A small contrastive image-text model, trained from scratch.
Model: 17.5M parameters, 64-pixel images, encoder arch swin, encoder norm layernorm, encoder activation swiglu, encoder patch size [4, 4], encoder depths [4, 4, 4], encoder widths [48, 96, 192], text encoder width 384, text encoder layers 10, text encoder norm layernorm, text encoder activation gelu.
Training: soap at rate 0.0018, batches of 128.
Data: trained on simulated fluorescence microscopy of cells, 48750 training examples, 18.4 epochs.
Rows from block 3 of the text encoder of a small contrastive image-text model, named by matrix and row number. Rows with one number belong to one neuron. Each number is 128 + 24 x the weight over its row's rms, rounded and kept within 0 to 255. All counts start at 0. Numbers have three digits each.
After each neuron's rows are labels from the 100 texts, of 14976, where the neuron reaches its highest value: "fires on" is the input token at the peak. Only what is clearly more common there than usual is listed. The data: simulated fluorescence microscopy of cells. In brackets: how many of the 100, against the usual share in percent.
# fc1: MLP up (text_encoder.blocks.3.mlp.fc1.weight, 1152x384), inputs 77-153
# fc2: MLP down (text_encoder.blocks.3.mlp.fc2.weight, 384x1152, transposed), outputs 77-153

fc1.343:119163118144114123145152096160104070170122156110187129113076120190156182175149157154129102126097120145166112138151166091118128135117123099096102110135131124151101116084105108100134122146139156103134098107141159148139136111154141147
fc2.343:174093109110163111152114147101134153126133096157129121161128108097130139111118138131182146156127135139116152112124110139164149155141121136128142174089096134103138105169103160141136113121136131184151149158130128128084119128091135097
fires on: "," (100 vs 4.9)

fc1.459:094105101147067107137160164150129137143163139095123101110128135173128163131130131154130148104100157071133085145110119120100151124086117139146160127158165090157095137155114097141123118156180124109123111144110140157106105115116138163
fc2.459:101155138128165162141085114099118117110113109120123146122147138093176137113174124117120120108144122146169174154155057121138148124118101135137137147101183148102145132116134135130127167143159122115111139111102176132133097173126145082
fires on: " " (100 vs 12.7)

fc1.543:103108102150133143125124180123118126142103171143100145176170101128129112139118160118124113139118119083161126138132135107097106078144111106150097100133122107093115105109149141167107093162102133148193128134154118148182146151141155083
fc2.543:178127099128181130160134150131095130097094117153148169148148130136151161101115166164134078154154101159158122110111128094144117122144106140157122121130123135119160114127134134140121136138098120124110087131092133135147150133121132132
fires on: "v" (100 vs 0.9)

fc1.254:129119158133099130109111153166111131115134151096129128103136104132079154136133121114141140178127182104178129107133138141110144118077117134151170127155115086105113157157139144134105115122141126095133130123117155110128134138125144112
fc2.254:091156136085152150155108104111131133119081117148113176120144162118191139135160111121135143098132094150156174119138102151147132154123098137108096169107185148130155102101126103119132178119161124149102127112132123120130083119131119103
fires on: " " (100 vs 12.7)

fc1.433:090113095116089146115123167151115093103133144113122116137075120122126135084115138139125129087120144091097139134165120169110113117111157095127094106119122092156148159152153130168114137095130112134147103114169110129116110140146128125
fc2.433:158112102113136150112108141153117138111123124111110126111127134130086089107123116172112158105102148122118095161125117128128111101132109106149128127093128087160139105156151165167134127100133117088122145144063141141116138130137089162
fires on: "w" (100 vs 0.9)

fc1.371:072181120144146152073120111139142071146128117143100098102057105147134097147142120106099084096147134085143128178111119166145112094126149084124101141114118090113122130140145128099190136088158145121125122146099141148095129116139108115
fc2.371:117100126129143126093108149149102107154167147152103110117066115161137136135114102098113096115146130123107144128158125137124105124106156121133119169110119112123126133111104118109149170050154110090125127129098157108127103164091089116
fires on: "b" (100 vs 0.9)

fc1.0:125167163151138130100168090133156143135108149165122127118126099142155172121143161113096121154104129133136115116139123116146164111141149159171135120139129173176130106103128115110148160085136140098077126110195108127118137127108131140
fc2.0:151148132143144108124143112134164103119137073103113074095163148161145133131130131124130140143156141141132142152115149120144153104155140172143120132157156155133107106121115105119154151091099135157121109109120121124149138107172145127
fires on: "m" (100 vs 2.7)

fc1.538:111156162116095145124107107135114145104115141122083147171106127135128114168124112097108135126113115139155194136162138149122169150136147131135148134147113126162170119151121126132127114104120098138125103121099147160113110126140148124
fc2.538:123102153122132140162123082112131122124124133058067150132090145147125074109122153111120161150115127115130135106148126127115165135098098079148122109134105150152144080145133124133131111128105132127120135131107127154136094119121135146
fires on: "n" (100 vs 7.7)

fc1.719:121115092114109145143148133148100193116105140154114135149143109106146124161148100115124133122107118124100165155123118118142147122117126175098141145157092101170171069172105167086195166150133128120131139114155128135143077132150148106
fc2.719:150179122153124100118168146159111127140153115077107126128164165108180158125123126089162116132120097135123146124135159156166121134111129145119155223096135130132124077132156140156143136140156091147098097065151160149176131147134135098
fires on: " " (100 vs 12.7)

fc1.560:125109108121091139093135130169159112107139116118121149162146149109090113092122161140144189155125118112121115111157104132122130126149129085116113119126128133119123159107108159116129125098161119138150111114118140156112106136183126115
fc2.560:190113127117127136102075121152198119115160129119086142171117146112088104093106158125153159161137090166122153151136111129119135102135118082130169152143108163141115136128137134144125124093156110116114100132115132133120112160144127164
fires on: "w" (100 vs 0.9)

fc1.340:109120109126113108144079161162097088128093120166151104144134131099145132081086157144088133137100144133120165149094145167143143137109161107175115103084138131116117151088080136099127098144115138123127183099172108107135164101120139125
fc2.340:131170104186126103145131181096083139166150115149075104131124122143088088142156131117101103106162153151080111127150132053108154140153120086134113138093156116103116132126119121145151164089158127149152143102125130123132134117113116124
fires on: "a" (100 vs 5.8)

fc1.380:113147132147113127123113147116112069094124118150119141131131123100125106112115121168116168133139117120175149089149153129113131106154101112103119089124089111159114121159126146131118140105110179134076090134151146128123113118170175123
fc2.380:146100115091096093129118150142127140161146097132123129155099066120093103134127192158165125157130153162098125131125113134097109103133106111162130144089158143180105106167103125141114112152160156131153137132108135114093081090123107148
fires on: "w" (100 vs 0.9)

fc1.635:099151131151125125112109097122092159125090157180104125088157114125129114135150168099109124102120149130101124148158130140141093160128160155128119106119159137161134090108101130128157181118147136124134141131107139155127120134112076120
fc2.635:149094133143132114115130145162160094127179137092101130141128159173140142153148106118110109152163117110126184174148157083114138107143151126113162170146116125117138119116158161152150174103140108114146135121116155106129097132133108108
fires on: "b" (100 vs 0.9)

fc1.185:155147123125127152170124128106117124084132139099084111092143102144120122154119123151108126144160135108176153104062156102091145102104135113128128102110135081132114159130116132109138100151088139154117144100112099100140125094127084132
fc2.185:126111164116123122157146139138095133173116069152102135148118111078119130130159132103142167145155156129085123129152106135126094139102157139183113139132150154115118127132145074178121185116146166122095115141072169138122074146107121118
fires on: "u" (100 vs 1.7)

fc1.473:096129105145088128122158120135111162143145132085165137150148145132151141166182077101135145130127117124127160157135166126138122144168111103135105119176140148110179149130131148094131141129136131140149117162080174109129106146185174105
fc2.473:134123102148173100192109133154121167075123136124118186140176127114130111148122142110149147160114099139132184150123102153140125129133131119092143143047129141146149095155127125129102093148108124143171086160125114120098128140115114124
fires on: "l" (100 vs 8.3)

fc1.454:082114144109077118122134122134107152121094153160136133156154091152120131160118128100126086151145157125152161159158115081123116086147119124128130142121119105118152131123129166127174103147140128094131128126137122170115136171178169086
fc2.454:125130118132162117136121137137103146129155128135148147155134152156159158110129127050153071139104101113107119163104150127116092103110157173164139195150165157134132099128141114125143149141127083086145099131103134103194135135122115117
fires on: "v" (100 vs 0.9)

fc1.378:181124178105150140132118174132126093139109138141149113162117085138092132149089138145176170136125143106149104145135147089124112127149141132143109100124121146134116119119142138124089091108087143121139108122152144147149134114152097118
fc2.378:125116091124131136122119144113107159186099126158156114130104117108113124131133126114143103082115152117099139138116152143126126104148080101115136130159137117095133106171120131145154110092161103137116108150102149151142120128112122156
fires on: "," (100 vs 4.9)

fc1.203:128092110080162098108131143125189131080127111158164151136142102131114153143111114157150131183123130121144124112118128161120133109166148136118161092132111116113089119174142095117140156123137114168070153132130090113077156115131113104
fc2.203:134123130151131129131103100112132133138152170116134151120101111092146093132131162194147128137152075186093146115122162164120132148118139136116142129129104157172163093121152134108079133122178169113135138149130146152083138119139160142
fires on: "<end>" (53 vs 2.5); "o" (47 vs 3.5)

fc1.336:119153133097103128119128096127104143126126136127052135162129131117162106158138118101083145124120093144157190155162120122101135130114133114139138127150123127161168125155109125141121128150114115136116110125142139142132095134142141140
fc2.336:133107154155128122155133093133123128137138133053073157161088170140113084117109146134111171183119124110139113121147125116123159138089116101153140112143117133174167091161120115139149112123106123137125156119128139161145107138153136155
fires on: "n" (100 vs 7.7)

fc1.81:139167125142107120098108124154124134083154148140117144151111110115093140173118082124101121085119112108129164107105163114154117152167143099136105148137138096169127136133148135115118129129142153145120130089119124102165161144142117099
fc2.81:145101122116159107160112129144129141164113121093109151123086122112127082143152142084128141143110153143147104112154132164130113133127077089129136171153119151114145150129123102133144127124128139150123144147128142150104097117075157116
fires on: "n" (100 vs 7.7)

fc1.191:112115111124158130089129154110134170143117151132117099124129080109121092167111124128110116095124106064101155153119126125148112101113158120153114154115139107135096143092138155128172124070130115160116136125136117120126134133113116127
fc2.191:128116118112147119092115116131111107196139147160097109100097128162115094105110105072097092110159133128131144120126130123137113136111152090164100149147113108083156138119135125105149160075129155133131120133101140167127143118108106137
fires on: "b" (100 vs 0.9)

fc1.294:136140168116080134139113150133124074119113149132179062112154085143108152128133107100119103169149142120117134119148095131155111099131110089123112134142077151126161132154115124098171119173122145111057075144130105086145146118154137154
fc2.294:123127126142100123179134133117134098136136127116133099116171124115144111123133160104155126121145140131112129106155111159133129143150110099137136153093142109114155105152154112149149148091119133140127088124084156154137158090111106105
fires on: "u" (100 vs 1.7)

fc1.745:160134146135133122118118139131150186087107138126145190113117139096107122151114169157119139139147153112136161122108166119142159116148124131147120154136139075107122087064135107121120163151137096130121131096066120129095099133134121100
fc2.745:147141135129154101151127109103137095114173161125111179119105124119117130141130132154075138129130121137178119097098137117181146157159142122124107087210145136124136147103114115133113165138113125124102143105070136126111111119137141143
fires on: "i" (100 vs 5)

fc1.499:124121139138115127118172125143139126128128128173123117109096128124116138158124134166121131155124156117126122120167139116110153158143079097084116171182127083147084106130114128095121137129158147097108155137174138144112131157132130106
fc2.499:155117119105150132111097114125096136134124135151097141120085083136103112126116101185155112142138114158130138128111157147113123166130099106144163157111149161189151101145121128115141143130147124131128213162150131138145122094126139110
fires on: " " (100 vs 12.7)

fc1.122:088138129098099148138116112126143155113112182119139107154139102122135127111160126104145115092118101138123190156171104170116142164131118138156130132157108159155179142187105083138137107150132071139116135143131149150094149117144143106
fc2.122:112119150124143132164119073103119108135150117051064175133087150133132072105118141107119147149119111115099138104117123125118113099107111101147141119117107151155128073140125116126110108116118136127116125141104128127142079123132138133
fires on: "n" (100 vs 7.7)

fc1.334:112140087106119165137118121169117133132118161104100115146129109117124126137128154151143152110113092150116163170187123124125139116132151156154143125128150126143178129169136099111149121095183105166126153144157133160098140107165153101
fc2.334:154120139113161095159119106106112157109167111049111175161120158121145139116161131086138156134114081119110160149124120145149143106120111110148132164138121139146166080135134168149119120130127125130122116120096138125163081140143129124
fires on: "n" (100 vs 7.7)

fc1.358:142128139129106134130131127135149085135138140154208085121130107117110153124130105138122116163154138114128127105109094144133098103147110124116132140147063142113139114161128108136153115154134115111095090131101117137123141139142112146
fc2.358:120128154136128111191119150123129094134154137144132098094160121120121113117125146116132102129133146116119131102139115146119118138165109104140135162119120113120146120152139132135149141110121145139136089125088111134146179091122115133
fires on: "u" (100 vs 1.7)

fc1.453:151122158147135125101131145142136175118119165111128204108104138121118125164160153129161112161130132159096117148121146104124171119138134125147153152149129098125132085076126091140139118173161095101112120114085110116130149110132137134
fc2.453:149156153124157080168128119107121126112145143124105151124113125076095127099122155134094108105136117164178140118099148081152149182120140123128126107212134131104113135102118127141089153120142132126069159115100114112104144130126154143
fires on: "i" (100 vs 5)

fc1.424:113115112128153131134117153138110155139115066164122106157166107161118126132125146137158104136114118122149121133123115076092129082138119150125118112149099117125153119105137144169154131128119127152149094113103120147152120150124101132
fc2.424:115126104119140152123122111134120159123085111150134135167163142118141150111126116139172094119118111126139126132117127093125098130144129165148126127146127114122129115126163132155132131153117116130144081136071145147171121156120113123
fires on: "v" (100 vs 0.9)

fc1.603:115113065161125114128135165145083137106121167164177163119122146119192123127149174175102160105142121117161161160131096135132160127112110136120122125102132119102126126123100150129123145120134142118102130134121135095109143108073152135
fc2.603:176150161079116121148118107120114129118133089162093111140106115107097118156109094124117105100159157182116158135134160113145137190153093103176102121129126180151124145128153093130132176103133169148125115127120089114137107122167123129
fires on: "a" (100 vs 5.8)

fc1.347:147080069092094115144157107098154130088117144118101193112169151141132076155120124176133148173117147152107144081095126174112153094126101153104125125151118129102159170161144164151125160158167142116118162099144136105074088125168138126
fc2.347:113144158090163128178096112138123126077098137117131127117100151118193101124121120103117132101113121166111161150161153169144117142091150176161104123124212152171135099133132136161108143133158155093113093173125120117118106099139105085
fires on: "<end>" (100 vs 2.5)

fc1.699:116122126137090107118121113135089167142151117081173183121129154139133124132149104120138159154089124129064135122111158087129120133118127116105139139169111088142150107097128120090112123130128138137132131147133117160111118116161190136
fc2.699:125127127147167103175098134111136167120117141157091160129153129114133145088139142093172130122143075120137167159142121159096150151147145132119137162095089127087139148133136114148108097122131121144124140145133131090102129175098115134
fires on: "l" (100 vs 8.3)

fc1.408:117121110132143147104115175137141182099122163130153150126123112096109122138116155130120117125111138130110147144135105132116126108152098122179138119120138079098147102098144102118110157163145110147110100097136107114104135119136138115
fc2.408:179148140139154099166113112101101117137154117135119164125118136099108138138106138173096110144125080145172091102109144076148137164156111124109127084163143146136138128105092124144123145120127163110106141103094132105096131140157147149
fires on: "i" (100 vs 5)

fc1.404:100132146136113140115133094152168110135143131140116151136101134119107133042119157136146156115140126110100115102129136138092122127159138116115126093123116147141110124120127109130165125077178116154150105095144122148111142127147126120
fc2.404:187129112129124105095078112152200125120134119132096116143099153130075123058106147132146133137140090140127152165131122135137140097137148116147155151163112142147112137122139152120137144088115114133131130124113126143153112155142116145
fires on: "w" (100 vs 0.9)

fc1.118:103114153168119156148155142169133125110120101156085140140150116138115141101141129122134092137139126121171134153166095135127098159137099087127126124128103141103154125145126122121186084149174114116119125138143133112165139133145149148
fc2.118:153063087114120132136113118147129157141132075126127159137123106116087109137102148155173179143134076140154100136146088113160117151130108104158149127123124120157127127131130177098153123124145136143150155163117174132087091158183123120
fires on: "t" (100 vs 5.9)

fc1.329:129110113113115135118126174132140119128104160159164106092148142083155144129109127129082098152137193104150128116142141150122143126126117134135150117143148137136118156128140143134152158143090149098083167104123124093102117140147127151
fc2.329:113118163126126124140079108146095072126117150125132109091105092156144081165159122138099134096139074140134151106152134113142138169121140118093112160125115153135132086121141116112126131147104110147122104119114096110139110069128121140
fires on: "u" (100 vs 1.7)

fc1.26:150117092120135097114142134140101128100089130144138101119116146126145096098162117144122127122118089108126155131127114130147102106118113140130137139164115110129071113110157171082137144135105141129100121118120092145107096144157172127
fc2.26:129112134135129101087163130105116130113092142158152107091112148151134181134127151119140117133113139114081156148142153120127155151124154157150159124136093109110072092163142161142115149110151124107112147093105129107124120127127129116
fires on: "," (100 vs 4.9)

fc1.436:132101131138150137158124126136113148111124100127089175145138122144129117133139108162153113150108150127155127132155110117094104144123070086119144174165155154122126098072157114107162092145155133135146138135141139101122167128122126150
fc2.436:152082088126106109166110111146145157108117093108116147139128105098109121136107146144158132142134087130173114139166097157122103150122106108105158141145108109139137134139113154116133102129150142158164165160115132127104107162174115122
fires on: "t" (100 vs 5.9)

fc1.264:132140146141108166084120117137195127131124109150101130127114124105087122070106186133126146100124129130085126097116117125126144157164148099127116063123138134151099133119115118106142141068135103163120110102160137137130121115150137118
fc2.264:162149123147115097068122116149177154149162144149113105153133143149090128093131144110148120125133107139144129167099142105108114118142196126136159174177109144152109118095120123105123121091099101139141125133154128125144134130141124188
fires on: "w" (100 vs 0.9)

fc1.503:156101117117089077169113120117104109112109131137139136121181095126093094142141122183131145157122144140120157127137123158111125094124131135117131124149119123158145139136114189158129161127140127081155216130123157116097125143170122117
fc2.503:128129162113139147161137146128130153128114083130102109101094131109200141138082140121127155084116132134111125083174101145141114118103144129152126130067210132149113136120155158145152135147127136108124084112105116135141081104136105109
fires on: "a" (100 vs 5.8)

fc1.307:081144079162141121173078146160106147106105157139115127145131126127132140106121096141102116105150082136162146165151138124132152127112094088154090112107166102125125119118143152140165117132141135157136137123192130107102174154134176085
fc2.307:145108105131140122103106104135091168167157133126107136131173125109143116129148115151123136107136083129166116094114155097142157149145132153124137189065129131139120145119127118144118134142133145156110123141136151119115150152140139106
fires on: " " (100 vs 12.7)

fc1.761:159135159097125141122148144099102102128157134127167095114138107121165098130116122154111106132123148164137166120127136132109113089150090165056159133155095085145135085156101121060116115158121123150143085129099095147114111121126130152
fc2.761:095140167163149125161152127121135139154114122165117127171087111126137119128124164127197164114123113124098146097119113111110112151134155100156131129130096141103119133152124107181102126116159167115120143162091129161107137131119133126
fires on: "," (100 vs 4.9)

fc1.731:108125094110109131098137153135114177118119146097110075120096121177090119126119132095160126136121145091144126136132117145093106092095137140150150135176109087139136115174157136120105082168154121081137154109074134145101122150138086164
fc2.731:098135138100174163162131135150138084108099107130093191099138153110192135144150110107107119106120106156144105163154137116150125132127159155114111140099199134123143156114118115147146174130160115090120111095110124138144118140125134079
fires on: "<end>" (100 vs 2.5)

fc1.298:093129133107130106136083160134159177120074124145124117132156149105130124185114127116121164126141120135119133136096121156105112136100127111125126119142155133118118126106109097136139114148124103171168144112104120145157150124105158137
fc2.298:139159144094135178121142142118145133121089089139143134111151104105115129105141110114159127084137205134109117106140133129155115146086126105123128073102171120123122141130130132136144172096125098119146107106102130128139138125151100094
fires on: "<end>" (60 vs 2.5); "p" (40 vs 0.6)

fc1.291:142115136149112145129142140160128191105136166148129170140152129098116108181126171167106122121180141158130163144091140132144120099127130125159134134152136091113116112084121119138142152187119087120109131111105131119097105138122167120
fc2.291:146148121119160108138125117098137137104171145114094151108111127106121114155130125144106124110110123105165141100113148080182152143169148123124114114214143132126123110113112106167099173109104111115121121107063106104107124123138128117
fires on: "i" (100 vs 5)

fc1.631:127129115155116142100130091104128134123126168098129130146110129091164148164140129159122125127141101145120155145152086118130139143139159128123103149103149134163114131142101109115130106111156129173119083093123142105132102120136131110
fc2.631:151139143112108098145109111120138145142147124164105074167111118123056099073100125127084150151103175118142098116098133148144121130099100120157125137120139140136102112141111115129144096105044125132125154137140110104106132076102142138
fires on: "m" (100 vs 2.7)

fc1.401:113097115143146154156124142143088123141105147187097128175140118128112134146117149110142080125098137120138118119134120105111113084142090132126103111162101113133113133106137165168152112160127122135140136134133126155179138155132107092
fc2.401:131129096104163116150121162137096130130099107146156166164128122127140181108101142130156068154140101124132134151126129117130095121129093123164140135146125115113161100158142138138143141138115104106144096116059143147174131123090113139
fires on: "v" (100 vs 0.9)

fc1.357:133164150094094147132091091109110138117122180120110108093139124122166138161121145098116120131099106147152183144114158136144151120136122116105151086134175113133171157132100090140167115134136147111083118081086146151128155113134085118
fc2.357:132129135180151075179134112127099169144123105108098164133095122124125091135119119092119091130114111107121129114134138107108148140117090094163146144145098152129144085139125121150105126120120109131130149148140124112117096143102126141
fires on: "n" (100 vs 7.7)

fc1.596:178111154138102124155134125129110082107148113114153111156112182095153147132075164194092186097162129111121144099160120105107118125148120105097116105118132085114112156133135155128127122089151132175126093110119137118142119133126123134
fc2.596:189113105091118128082099104141159148153152121154103141169087086104059134077111175133180146141137131154128122118138100122121110134119126097172127145129124172136072144105142111148117104097146089104119116138088113144102112132122097170
fires on: "w" (100 vs 0.9)

fc1.228:061139105120142155062163110118137068127135163113079088098077097116129076166147123071108103123101123108162130134121124165148127088121150083123107136145128101153137175142136120125189149131118146092073168144089105114110109137134112126
fc2.228:103080138149141119132096146155086108159165144149092114102087110169126112138119097105119106119152119122115113156158142143155117126096145127138101160129104144125126121128122138098160142070159109122134132122083153114111095158127117101
fires on: "b" (100 vs 0.9)

fc1.265:157137133118118134107127137132112163121109148141106150127124112119115109165129170150082121122127119133130167125076105102141138115163143129131151101178141096126089102084090110157165141138139079138121117078087120146125115118107125115
fc2.265:149149132140146093147121124074150151123188111107094147138115165121107129124107122119096129108122132111162146124111134065158144131154143132154108127214142164094131131097107107153096174104087133122097119119079139102109130141152136142
fires on: "i" (100 vs 5)

fc1.368:110115113139131096139114124138142132107141103146150107126092133165131135106151138119134136144128102122161151169143143104083133128141115145131132088150117098092174074153153128172125132139150118148119134128117098108046093124155129103
fc2.368:164141163105166130133168102149109075118097108110153150100139133093170105154104145190127138150146109149107092109125122168189146113127114137125134106084176120157132113114126162151128168120124155106122125079114132123147094133121140112
fires on: "<end>" (100 vs 2.5)

fc1.270:070109116114146115137125163139096138126112119146088122136125079141106126117109135095133140146130142119112166125137116169099139121103155099154140108132103104165086119152094125145094108131095123143174104143127122129091117115102141126
fc2.270:155107151106132144131126153132106103112109099154107095072144134133162076100110107166121100113142133133130164132149140109098150133123131136107137125110129121130155112133126143161160180155154140125095142105125103125163132131154095081
fires on: "<end>" (100 vs 2.5)

fc1.720:136147129125118111148153150142138147109091120177102138118111117125141133141097132189125141151117136115119136123146151124140153147131092102072097142163111080150080122123151128087130119127176123120127136147164124154111148158138132100
fc2.720:141104118106144129099096105122103141134128143143099141123089090120101114115123110179142122137139113149145148138110150145116140176132106100152155154116154161188145098142125130116133129126136127131130213166160126140152110096130137107
fires on: " " (100 vs 12.7)

fc1.154:144146125166104146144117141129116185115136135127147165148117122140131104208160155158110134146129135133131129161103127142135126129124139123144148161144130105096130114117122112120156133159159088137115113105097124134105126132122123134
fc2.154:171161158128137103126129118108135114113193138137127155116114147103100132112100129109105097101142136151179160109115152085165135178138143125138127137188144141125117133125077105130124173086113133116109116110099134107103141132137160126
fires on: "i" (100 vs 5)

fc1.429:113138159132123089130158124149116137129106155115145121127086148167109111153115133116142133149126128147184161101152133094105134111120105121084141122142164077086096085098149125122159148169126143099135156105127127089126102163154140126
fc2.429:190135120134145101125142098134117089134112093152100147106093092107143122137126163180159108179138122103127113110168135195165135152136131129138139160131155136146149099128136167135123179112156144109153167110122132114129112096137142157
fires on: " " (100 vs 12.7)

fc1.687:117169120155129166069094107133105141131122154145127117107083101113117109178173134144110104080142132094156143160109114153150114106131167092117115165113147090110136085106124121116157128111146111115085141094066149123114122128108125129
fc2.687:164117135150160098123137161123104112175178132175104136126084134139090110136103089094082082134143171128149160129123130100145139167116133107165127139161129103094114150125116123118151163072120126109109128126081141119107099141118122156
fires on: "b" (100 vs 0.9)

fc1.715:099158103088120125098141133102118151090100127146099128171105126106075099130098109157119136114127176089134138109107111169148155109140126131147110140127130085132103139160154183107110114115104143109122154113128128097105098104117127099
fc2.715:079112128101132144102129092123145084137104147124119139098132167163172092121155107105101115103110117149131142134129123151152120151097120133133098144124165155133148154117144139127127173127155146129106110150121121139084129110133119105
fires on: "b" (100 vs 0.9)

fc1.89:105140108158138124098173109107122087145140146157112105074070083150156127135175140099125064122120137141149099171135073116146096102132178105139140137125146142142102130085096101125175133081140155107089150110156149143128122117118127124
fc2.89:123106141155138127119128145150103124143153082160110075146106142176146128142126113123126117125116138127150140149122109117135110112082148115137119178114131126113118149127116148106171128091127110124152158120117183153101114147097101102
fires on: "b" (100 vs 0.9)

fc1.201:134138104152114159089117127133148114147137152174130109117100125094120161143129112137128095136134138123119115134097128120139115133144140162135118190132107141153086093134107107142131125127133109105108148115099152132144113114139105143
fc2.201:144133147110130113192161129100139149154141105150119070120153145137140136131130135179132138075139144150145142138167095120096097132089130132148175156088141097110156162102154131092163168119114147135144154117108126130139164104117130112
fires on: "u" (100 vs 1.7)

fc1.724:104142141126107144093135127139125149114111164078140122097123110149160105143138139152152104144129078124145142142091120149116139083122142127097135137158138114141097098160066122110136144152177087136114140109102077124128147094087149130
fc2.724:157151139113153096170164167143111123127120109181118109134127129072140120141140119092100151131145136163127147116131124060161140158137098121153123095132133134132134124121109126169114180117122164081062133115109095091089098133097106143
fires on: "i" (100 vs 5)

fc1.188:143123130110068132143132157147145073115116137153143069120171106122108164117146130144101104164149143120129104107128089144124089132128139100117133128143083143143146088157113151107177124180134149099128107125144126129133121116153128146
fc2.188:124103114125089132196151153112113124145128079147121117128141119120113113115119158108133135144161135126124131104136114114142110144149104093161127112121125102134151113159148118126135164115113131141129120136086138114144161096135115121
fires on: "u" (100 vs 1.7)

fc1.230:123134135154117158075105110128128138109118099153144155147129117129106146121097140125119129109133157136107128088125125070125141146153162149135136146109121120118136125099122117108171125083108102116137116095144090112118157105127121143
fc2.230:163131167134143109164105114105142147137124115137119081149129189143092142123149109115180124100155114191132137158128137147126151142110162138138144126173157125113117137121115124154156121101088133117109140133140124092131106118154144151
fires on: "m" (100 vs 2.7)

fc1.32:086153103117138139149151110143134148120155159121093123147147149110113120133147144096128140136101089153145206152157109148123165108129102127165118149151131140163203116159114106105119143103138090157106105129148142146107121120132123111
fc2.32:136150147128130090144121094116130118124139103050094180177077129101155106111109143120131164165122087127103143118133141136151138134104118120164127129119136161163155078162136109147133111132103115138105163123121140135153108159155143130
fires on: "n" (100 vs 7.7)

fc1.27:161107114088116104123102128123172101096111110157156119134159076104107133110135100126145097166137155125181095108143092131091130103142108123130152102109089100108109122172148121118147163084118125133095139151129105115098138128149137086
fc2.27:102124153125122149156119120120146109138119166131142131102132084136129072130137175195121146099159118152105134106138111159136117184119119139138138143124127137170187116133151133101132137124171170118135128151125125145116151091137127147
fires on: "u" (100 vs 1.7)

fc1.30:144110099117121104148126176109124150092134140150121111124149129118109125084102141132101116138119131138160159105120109158143152109126158131165171167107133118148113164128108135120116140093115126117168182109136123100106123108141127136
fc2.30:137083092143098131140103124150061138156136131174092133146104124154115132117101136161124158123142099142094086115141142106103087147141135118100091120081108166167111113101145108144138152142118168106140143114163120120116119093100130167
fires on: "<end>" (100 vs 2.5)

fc1.484:152149124127116140121159101116131083099128128110111149154149152088126132096133178170112168128144131123143147106142143126117122114140121104108129147140155108111080113112119137119091138115171128132111108111095116141115085095115125108
fc2.484:188110133097129127095083132147178142120160125131073135148116127105063120078097148122141154147154100169140124145127100103132155136141123082156138131172109165119113150112126112119124144116151092114103127129087109124096096168156110151
fires on: "w" (100 vs 0.9)